Weights of a small image classifier: activation quick_gelu.
Rows from block 6 of a small image classifier, named by matrix and row number. Rows with one number belong to one neuron. Each number is 128 + 32 x the weight over its row's rms, rounded and kept within 0 to 255. All counts start at 0.
After each neuron's rows are labels from the 100 images, of 14976, where the neuron reaches its highest value: "lies over" is the class under the peak; "colour at peak" is the nearest of a few named colours to the mean colour under the peak. Only what is clearly more common there than usual is listed. The data: larger renderings of crowded toy scenes.
# fc1: MLP up (model.blocks.6.mlp.fc1.weight, 384x96), inputs 0-95
# fc2: MLP down (model.blocks.6.mlp.fc2.weight, 96x384, transposed), outputs 0-95

fc1.39 [191 128 128 137  78 128 128 128 166 128 112 128 196 134  92 104 128 132 128 128 103  74 177 128 128 128 128 110 102 117  83 191 128 195 185 127 107 186 119  73 190 145 156  75 185 133 101 156 137 111 128 128 180 128 117 128 120 155 108  96  95 171 128 112 128 128 128 128 128 137 128 138 104 128 158 120 163 128 148 129 118 103 128  54 128 154 179 128  31  90 128 151 180 211 132  99]
fc2.39 [140  77 128 153 143 101 100  93 114 114  57 128 180  68  38 128 157  96 133 128  45 128 168 125 144 128 128 118 144  73 132 140  74 131 164 167  90  95 128 128  80 132  87 194 128 128 132 128 128 108 171 160 139 128 128 101  83 141 100 128 128 178 124 122 167 101 184 128 128 116 128 128 128 129 159 103 102 165 128 106 128  93 137  83 117  96 156 119 188 128 169 128 101 154 128 228]
lies over: mushroom
colour at peak: green

fc1.22 [128 186 165 142 113 121 161 128 137 170  84 128 128 150 128 200 128  55  88 154 128 137 199 128 128  65 223 128 128 145 126 175 113 107  84  85 194  94 128 164 105 147 128 158  99 128 157 115 128 144 160  48  71 128 128 193 133 128  96 108 128 132 128  55 128 128 128 115 128  65 105 128 140 151 128 128 134  92 128 142 128  32 128 128 128 128 128 110 140 130 128 128 115 158 128 128]
fc2.22 [179  69 101 153  76  97 128 123 146 128  90 125 166  42  99 114 103 128 128 156  97 119 128 138 128 134 140 101 108 116 128 145  79 219 158 136 100 129 148  68 128 128 108 151 144 187 149 136  74 170 174 128 128 107 198 128  55 154 160 108 128 143 138 126 226 120 128 125 166  62 128 103 140 128 128 128 141 137 210 125 126  91 128  96 128 140 135  83 155 115 128 105 132 135 128 115]
lies over: candle
colour at peak: green

fc1.189 [190 123  86 117 128  92  91  95 114 128 128 136 143 147 128 128  45 123 128 130 152  99 193 113  80 153 115 117 137 123 119  91 128 121 111  93 128 128 128 128 121 128  73 114 162  72 149 151 128 178 168 128  77 119 114 128 128 134   0 128  51 161 128 146 128 109 141 111 151  96 128 215 152 104  63 128 128 134 128 182 117 131 128 128 153  98 152  94 107 114 155 128 165 125 174 116]
fc2.189 [139 128 109  97 128 128 156 128 128 139 128 150 128 153 128 164  91 158 210 128 128 144 172 142  52 175 128 128 131  95 153 120 128 128  73  68 130 141  78 118 140 128 128 137  86 128 174  45 110 144 128  77  80 128 222  96 186 133 108  67 131 132 170  60  99 128 119 113 128 134 120 181 123 144  90 128 158 125 115 199 119  94 128 128  60 122 142 125 106 116 139 126 176 135  93 116]
lies over: tree
colour at peak: blue

fc1.235 [128 128 128 103  32 170 152 129 116  42 128 128 128 128 102 194 128 128 128 112  92 178 116 128 125 128 128 116 125 128 128 152 125 160 128  68 166 128 128 128 148 128 141 105 122 128 244 112 142 126 128 128 178 178 134 139 128 121 208  60 128 128 128 169 128 135 128  65 118 101  74 161 128 181 166  91 108 140  87 120 128 178 162  76  69 137 158 115 128 162 128 140 117 121 107 128]
fc2.235 [120 143 144 155 168 128 128 128 180 215  96 103  82 128 183 101 101 165 147 108 199  74  47 128  82 128 128 128 128 232 128 128 173 128 141 164 134 185 113 128 154 128 118  65 128 128 122 147  63 125 143 139 128 128  65 105 129 100 128 123 113  94 128 128 128 128 176 156 128 143 128 117 128  48 100 151 168 128 141 114 128 166 128 175 139  90 128 168 128  93 128  97 169 128 128 118]
lies over: trophy
colour at peak: brown

fc1.182 [165 100 108 128 111 140 128 140 149 114 128 128 139  87  77 151  88 115 128 121  68  59 168 153 122 128 107 103 161 126 190 128 128 199 136  73 148 128  89 110 128 209 165 145 128  79 200 162 128 128  45  99 148 128 147 128  90 128 142  48 128 128 128 148 141 136  97 149 164  94 163 128 113 166 129  72 128 172 128 128 154  59 155  96  76 157 128 112 177 158 128 141 111 134 131 128]
fc2.182 [ 94 186 168 138 104 146 128 128 171 128 148  98 128 128 128 110 128  85 141  88 147 116  63  76 105 192 114 118 128 187 140 131 172  99 128 128 161 153 128 145 128 162 110 135 128  73 128  24 128 139  99 128 183 113 128 176 128  82 196 128  73  81 128 142 119 103 105 148 176 137 128 128 107 128  60 148 127 138 128 134 144 164 139 178 227 137 105 131  82 178 116 128 135 135 128 106]
lies over: house
colour at peak: brown

fc1.149 [168 193 128  46 102  86 128  60 164 125 131 128 121  95 142 109  77 128 129  92 153 142 128 128  80 109 117 212 128 155 128 160 128 143 137 125 143 128 128 115 166 192 105 128 128 128 128  95 150 124 115  74 147 192 128 128 192 128 140  70 161 144 128 124 161 145 118 128 151 129  82 128  96 150 128 114 167  83 140 134 140 153 177  88 195 139 140  50 105 101 175 200 117 137 128 105]
fc2.149 [141 158 105  90 128  94  52 111 176 123 120 120 101  88 162 129  86 170 128 108 145 128 128 125  81 159 114 156 177 132 141 170 162 168  93 128  92 206  56 159 164 105 114  94 125 171 128  96  84 128  90 128 156 120 125 150 180 135 154  67 158 128 127 128 128 153 154 149 164 128 196 128 128 170 104  98 188 141 135 167 138 128 162  80 134 101 164 133 108 142 165 128 149 128  54  68]
lies over: trophy
colour at peak: black

fc1.168 [159 159 128 142 102 128 137 150 179 128 105 159 147 122  65 155 128 125 128 142 128 128 153 113  72 162 160 128 119 128 128  85 111 128 128 122 179 166 128 121 128 168 103 128  85 128 156  95 163 128 177  68  91 147 169 144 164 149  51 128 123 124 127  70  86 133 128 131 135 133  91 128 128 117 100 128 151 109 129 128  68 110 215 112 173 193 128  13 128 128 152 128 200 183 128 128]
fc2.168 [143  86 128 128  48 159 114  92 112 162 128 128 149 128 104 161  84 105 128 126 128 113 128 156 138 121 175 102 128 128 131 106 128 186  83 128 160  98 120 159  94 180 136 139  97 128 190 128 128 128 128 128  68 128 180 198 104 128 128 110 122 128 203 128 166 119  84 128 155  82  58 163 140 116 108 148 175 157 128 163 151  64 128 123 128 131 143  21 128 110 161 122 146 128 187  77]
lies over: pine; house
colour at peak: green

fc1.166 [128  97 128 144 128  57 128 128 192 150 128 179 123 128 128 189  73  99  90 128 128 128 132 106  81 163 185 175 116  87 128 147 128 128 128  67 186 128 128  55  91 166  77 151 128 128 199 109 177 128 128 148 135 189 146 156 128 155 128  64 143 169 172 105  88 128 128 107 128 128  93 156 149 181 140 128 128 150 141 131  53 113 152 125 128 128 119 128 128  79 170 128 180 166 128 103]
fc2.166 [161 128 128 128 107  82 128 128 128 125 151 105 128  28 128 105 128 128 126 142 126  82 173 188 114 128 202 179 128 128 128 128 105 128  52 205 186 128 102 143 128 180  74 128 156 128 123  87 128 125 129 128  98 136 159 128 137 128 103 156 128 128 138 153 120 128 128 145 128  95  67 177 128 170 106 128 168 128 128 141 128  80 153 159 114  94 182 128 152 103 187  92 221 177 128  92]
lies over: pine
colour at peak: green

fc1.106 [128 128  86 128 156 102   6 128  92 128 129 120 128 151 128 213  72 172 138 111 145 128 125  85 128 128 107 128 194 128 128 128 128  91  90 128 128 128 128 111 132 210 103  88 105 190 128 128 156  92 138 113 118 133 137 187 128 128  80  88 131 119 135 128 132 128 128 203 128 104  88 128 176  77 178  66 128  67 128 128 128 125 130  70 128  93  86 128  88 110 132 128 144 153 138 128]
fc2.106 [143 106  95 199 128  91 128 128  69 128 128 151 158  25 112 166 165 134 161 128 168  96 191  93  59 140 128 128 128  79 124  73 128 119 128 128 139 195  78 112  90 188  89 150 148 168 128 128 128 136 128 128  82 165 196 128 131 148  97 129 102 128 128 128 129 128 111  97  93  89 128  87 145 128 128 128 128 200 204 142 104  78 132 128 140 128  91 106 177 128 128 128 105 129 128 147]
lies over: barrel
colour at peak: brown

fc1.173 [ 41 128 106  81 105 128  91 128 128 136 128 106 170 114 131 143 128  50 128 195  43 128  85 104 176 177 205 148 158  78 128 127 159  74 118 128 123 128 128  81 130 141 120 128 128 128 168 125 106 128 102 128 180  95 203 126 128 102 117 128 158 143 146 126  71 128 133 146 128 101  55  93 142  92 138 113 128 128 147 128 128 156 128 128  44 151 121 162 103 163 158  97 102 128 128  98]
fc2.173 [122 148 145 118 128 115 221 170  73 128 236 199 123 115  82 219 128 128 109 139 128 132 128 161 207  83 186 175 103 128 128 148  87  64 128 128 207 128 141 189 128 128 128 128  90 128 128 128 170 128  90  96 125 146 117 128 148  82 176 128  90 139 104 128 128 122 119 128 146 128 128 128 143 166 128 128 128 119 128 100 143  80 131 128 128  90  81 116 149 128 125 106 142 150 128 128]
lies over: arch
colour at peak: brown

fc1.38 [181 128 128  50  68 128 203 151 128 128 128 128 128 130 143 144  56 128 114 177 122 128 181 111 128  49 128 128 128 128 128 128 107  67 128 103 128  90 112 131 161 109 128 176 128 128 189 128 157 128 159  69 105 128 128 147 140 149  99 117 153 171 154 142 128 141 123 118 128  82  85 128 139 128 154 135  97  55 156 141 173 100 180 135  86 128  98  67 128 128 112 144  89 124 155  27]
fc2.38 [151  70 129 113 146  80 128 116 199 121  69 117 171 114 124  49 133 138 155 114  80 128 137 128  77 128 104 128 128 128 128 128 101 243 132 148  65 128 114  72 168 156 128  54 143 121 106  89  71 141 150 128 145 154 149 144  88 183 128  90 178 128 128 128 128 124 132 150 128 131 111 128 136 195 123 128 160  89 142 145 124 134 111  96 140 130 182 114  91  83 128 128 193 128 139 101]
lies over: trophy
colour at peak: brown

fc1.97 [128  75 122 128 158 104 128 101 198 181 154 147 115  74  92 100  93 146 128  91 168 117 128 154  82 137 200 164 128 128 132 202 168 128 139 162 128 187  86 109 128 111  73 128  81 137 147  89 128 140  74 111  95 132 193 143 143 128 128  76 128 128 128 154 128 128 128 115 128 120 124 145 116 121  68 117 232 128 181 128 128 128  95 114 128 117 128  61 114  91 163 115 181 117  95 149]
fc2.97 [128 144 128 128 128 102 128 141 128 146 128 162 119 133 128 119 100 181 163 128 142  74 129 106  14 128 128 128 128 128  74  86  89 128 118 125 128 165  61  82 115 167 128  93 124 209 128 102  86 189  92 100  96 119 128  76 189 145  63 230 128  62 128 134 128 128 161 131 128 105 169 128 128 128  91 128 128 128 118 134 101 146 172 154 153 128 128 114 104 100 165 128 177 136 106 124]
lies over: barrel
colour at peak: black

fc1.359 [185 187 128  79 128 108  79  78 198 128 118 226 146 128 133 161 161 128 108 139 124 160 128  90 128 128 216 152 113 128  22 122  72 112 128 149 128 128 106 128 139 187 107 128 128 180 168  81 128 101 101 108 116 117 128 152 105 121 128  92 167 127 128 128  77 109 131 160 136 109 119 112 128 128 175 128 128 156 119  63 146 128 135  92 118 149 190 128 161 128 128 107 107 149 169 100]
fc2.359 [128 185 255 119 147 154 107 108 122 128 114 111 108 124 170  92 128 128 189  83 128 128 127 196  82 128 128 124 128 119 128 186 130 128 162 128 164 117 126 128 112 163 136 112 129  39 127 111 128 128 112 128 137 147  84 110 113 142 116 128 128 130  95 186 128 128 138 128  91 168 128 120 110 128 122 128 108 127  86 128 157 128  98 152  83  88 168 192  96 119  73 100 171  83 103 223]
lies over: hammer
colour at peak: black

fc1.341 [185 157 144 158  83 128 128 128 111 142 110 128 128 128 128 106 128 146 128 128 128 128 129 100 135  30 128  87 135 160  86  60 124  57 128 128 170 162 110 128 145 100 160  96 128  33 120 123 119 149 128 128 144 150 136 118 107 166  93 149 153 128 207  63 126  90 156 133 161 166 142 163  91 137  69 143 128 125 129 172  91 162 124 127 128 123 128 181  91 181 120  82 155 201  86 108]
fc2.341 [ 70 128 154 128 106 128 144 107  98  98 128 175 128 128 189 148 124 104 103  63 190 172 164  85 128 193  88 139 133 174 193 114 128  97 225 128 136 152 128  90 128 108 117 128 166 107 127 128 148 128  88 114 186  61 128 128 138 106 128  60 113 135  80 128 116 128 128 128 160 115 139 128 196 128 163 128 156 110 167  59 139 128 128 157 128 127 128 128 130 128 128 125 128  34 103 107]
lies over: candle
colour at peak: green

fc1.287 [126 172 143 125 118  79 128  97 216 120  65 150 128 103 128  99 112 128 127  77 128 112 121 109  64 128 204 174 128 142 128 128 128 148 128 128 189 186 128 145 134 128 128 128 146 159 128 128 128 128 128  97 163 154 163 153 128 114 128  65 123 128  87 158 104 124 116 131 190  96 113 156  99 192  81 121 179  92 141 147  90 128 146  37 128 136 128 161  67  86 197 117 159 120 151  89]
fc2.287 [160 141  93 116 104  80  65  81 185  91  88 123 104  85 211 132  55 194 126  92 141 130 128 146 105 149 152 136 128 171 138 142 128 152 128 107 128 203 128  94 128 137 122 128 128 134 113  74  70 128  87  78 138 128  69 176 128 180 158  83 128  84 132 128 128 173  82 128 174  98 159 128  91 152 128 128 178 114 110 154 128 128 166  98 128 139 124 105 110 106 171 128 175 139 101  91]
lies over: trophy
colour at peak: black

fc1.340 [128 127 104  75  64 172 113 149 125 128 154 154  98 128  83 140 128 128 134 128 149 165 128 128 151 143 150 128  84  85 128 169 128 128 128  80 128 142 128 193 126 210 128 128  91 108 215 128 128 128 128 158 139 103 176 156 128 128 128  43 128 128 128 128 128 108 128  82 128 128 128 163 128 128 122  51 176 128 128 127 182  47 153 149  78  58 104 141 188 128 128 128 176 175 127 171]
fc2.340 [ 98 128 176 206 169 112 150 128 128 128  73  75 128 116 153  62  85 129  99 128 157 127 128 159 128 138 136 130 111 171 128  66 128 128 128 177 117  67 128 181 128  98 143 130 185 192  60 128 105 146 121  99 125 128  98  44 142 165  80 146 128 128 115 128 128 139  79 163  62 133 177 115 117 123 128 167  65 138 128 128 105 167 132  75 129 184 163 115 151 145 128  96 128 115 122  99]
lies over: barrel
colour at peak: black

fc1.6 [180 134 144  79 127 128 128 200 128 213 108 128 128  85  61 101  57 123  99 166 173 102 129 128 129 176 136  92 128 154 104 169 147 168  87  78 121 143 137 128 128 161  93 194 163  74 128  88  93 145 125 176 147  99 166 146  75 138 113  68 128  85 128 128 126 128 128 103 128 128 148 198 131 113  72 127 152 104 122 128 124 128 128 128 133  51 168 140 130 137 147 142 128 125  87 170]
fc2.6 [164 112 128 155 139 120 100 175 128 171 104 128 173 128  83 128 128 128 128 128  83 118 128 128 127 107  72 135 108 128 128 128 138 180 128 182 128 136  97 151  55 149 154 114 155 132 156 173 112  67 169 125 139 121 157  49 149 118 133 107 128 128 128 128 128 101 186 141  23 108 128 107 128 136 128  50  42 166 118 128 196 128 128 100  84 128 157 128  90 128 145 176  71 128 128 170]
lies over: pine
colour at peak: green

fc1.255 [108 187 128 168 128 128 128 128 158 123 143 128 166  22 128  89 128  84 104 128  53 128 146  70 110 128 106 128 169 128 168  77 110 191  93 159 167 142 128 128 164 112 128 145 128 128 164 128 128 170 128 128 159  98  75 167 120 111 126 128 129 128 128 112 101 211 128 128  87 141 128 128  89 229 105 111 135 128 173 115 128  60 161 128  83 167 128 128 158 145 128 178 158  99 128 128]
fc2.255 [110 128 151  87  83 128 128 128 186  29 122  96 115 128 154 169 171 135 180  86  53 179 139  83  91 170 128 178 120 108 187 132 128 164 128 125  84 184 165 123 151 128 159 133  57  98 107  99 122 140 128 183 159 106  97 179 128 143  66 145 160 128 128 128 123 148  99 128 181 171 157 128 107 160 128 128 157 141 148 140  96 111 163 119 110 130 128 161  96 126 116 159 128 139  62 128]
lies over: mug
colour at peak: brown

fc1.37 [ 87 167 128  93 140 128 133  77 128 132 128 138 128 103  82 140 140 128 128 128 115 128 180 128  80 128 204 128 127 167 127 128  92 128  80 111 236 128 155 128 106 204 125 128 111 137 159 139 135 117  61  67 114 126 128 191 167 128 150 128 128 128 128 149 159 128  54 133 163  89 111 207 105 108  37 181 145 128 128 128 143 128 149 102 128 128 166 102 128 122 174 128 151  89 128  98]
fc2.37 [127 128  84 106 142 121 103 128 156 138 128 184 119 156 158 135  89 154 128  96 128 128 128  43 133 189 128 153 152 126 107 176 190 153 149 107 108 159 128 156 183 144 129  74 137 128 144 128  44 128 105 128 130 154  90 128 110 180 119 128 124 116  93 173  98 164 128 167 128 135 116  77 111 157 223  89 151  94 128 107 194 128 173 160 128 128 128 160  66  48 146 144 128 128 128 164]
lies over: trophy
colour at peak: black

fc1.296 [128 128 128 128  90 128 128 128 128 101 112 112 120  81 128 128  83 122  65 128 123  51 128 172 125 128 202 118 128 128 184  96 207  86 128 130 167 187 178 128 121 128  82 165  89 128 142 137 158 175  78 128 127  85  98 128  68 120 162 128 128 128 192 154 157  42 150  85 171  85 138 127 134 107  59 128 118 177 134 103 132 143 128 128 111 128 128 106 146 177 128  72 151 100 128 128]
fc2.296 [128  39 128 128 149 100 131 141 142 128 187 141 203 128  71 135 142  88 129 128 128 128 189 128 128  99 163 126 128  81  91 128  80 195 115 143 128 102 128  62  89 172 103 112 138 203 128 128 139 140 144 150 126 128 198 121 101 128 128 128 139 123 149 111 152  97 128 128 142  69 143 107 152 152 128  89 128 183 206 151  84  84 128 126  49 106 154 128 166 128 128 128  98 161 172 145]
lies over: house
colour at peak: brown

fc1.215 [128 128 128  88 128 121 128 157 246  95 120 128 196 106  97 128  92 128 102  96  74 128 128 128 140 128 128 128 140 155 180 128 128 128 129 104 143 128 128 145 128 153 128 111 172 157 194 128  79 152 134  75 200 106 128 226 128 102 147 128 127 133 117 102 128 204 100 128 128  70 163 128 157 128 157 119 148 128 144 128 103 128 178 128  81  98 128  37  99 128 147 186 122 141 128 128]
fc2.215 [128 128 144 128 147 140 116 120 218  89 196 104 128 148 171 143 128 132 149  70  86 149 100  95 106 150 150 181 141 131 137 101 126 128 108 133  99 128 109 157 128 128 137 112 128 139  74  63 137 133  93 128 128  78  75 174 196 147 123 128  99  76 185 126  83 162  60 164 196 133 137 165 128 169 128 128 208  96 109 162  67 111 164 170 154 128 124 128 101 132 170 138 128 144 128 124]
lies over: flower
colour at peak: brown

fc1.360 [181 136  92 146 118 114 171 109 123 148 110 150  98  60 115 128 128 139 158 128 152  74 128 174 128 153 128 128 139 150 155 139 214  94 185 128 128 128 165  84 128 192 128 128  83 128 201 128 180 128 128 128 157 132 128 150 159  98 115 128  95 128 174 154 126 128 168 128 208 126 160 128 171 128  45  99 155 128 128 118 128  98 128 128  93 181 101  69 157 104 128 128 130 128  31 128]
fc2.360 [139  37 123 159 118  88 128 128 161 147  93 128 128 128  96 116  72  95 128 164 128 128 141 172  99 128 144  64 136 100 128 128 110 155  62 185 106 128 112  78 128 153 100 138 162 163 144 128 128 204 108 122 128  82 178 128 144  64 101 192 126 118 128 122 138  99  93 128 115 128 128 152 128 128  98 201 128 144 208 198 128  88 128 128 144 102 128 128 155 175 153 128 176 191 140 128]
lies over: barrel
colour at peak: brown

fc1.227 [174 125 128 128 108 107  88 128 128 128 128 168 128 139 128 148 205 128 150 128  43 135 128 128  94  98 128 128 159 115 216 123 177  99 128 192 134 128 128  75 128 125 128 166 110 128 200 114 128 165 128 110  50 148 169 160 144 100 128 128 128  95 128 145 128 128 139  96 123 128  70 152 107  84 133 155 149  78 128 110 133  39 149 102 128  88  89  74 163  61 126 180 155 148 136 128]
fc2.227 [128 175 128 128 150 129 128 128  85 122 128  72  73 128 166 116 128 128 149 128 128 171 150 172  23 180 128 125 128 134 128 167 100 157 152 128 152 128 139 128 128 128 128 110 134 114 158 121  88 180 107 103 142 220 128 128 164 177  72 121 136 128 116 118  80 204 115 107 128 203  99  86  95 128 128 185 158 101 128 151 116 128 139  85 128 196 160 139  70  74 104 109 164 128 131 155]
lies over: barrel
colour at peak: brown

fc1.140 [128  79 130 128  81 154 164 119 159 128  42 128 128  86 120 128 128 128  55 128 128  55 133 128 131 140 118 116 128 151 168 101 128 128 165 187 102  92 128 128 202 158 128 113 152  98 133  97 121 161 128 128 128  84 152 120  57 128 160 148 128 101 184 131 136  24 171 173 154  77 140 173 152 135 128 128 137 144 174  53 154 181 128  99 128 117 128  82 154 123 143 110 157 117 127 117]
fc2.140 [158  97  72 199 128  90 128 135 141 128 142 145 203 123  78 128 123  90 128 109 100 109 198 144 164 148 162 102  90 127 136 133  85 158 128 121 128 109 132 128  66 171 128 157  70 128 147 115 151 158 171 136 128 115 208 128 112 128 166 123 110 156 128 112 141  64 128 128 128  91 113 128 133  82  77  46 147 182 203 128  85 120 126  93  87 164 105 100 168 121 112 128 128 128 160 168]
lies over: house
colour at peak: brown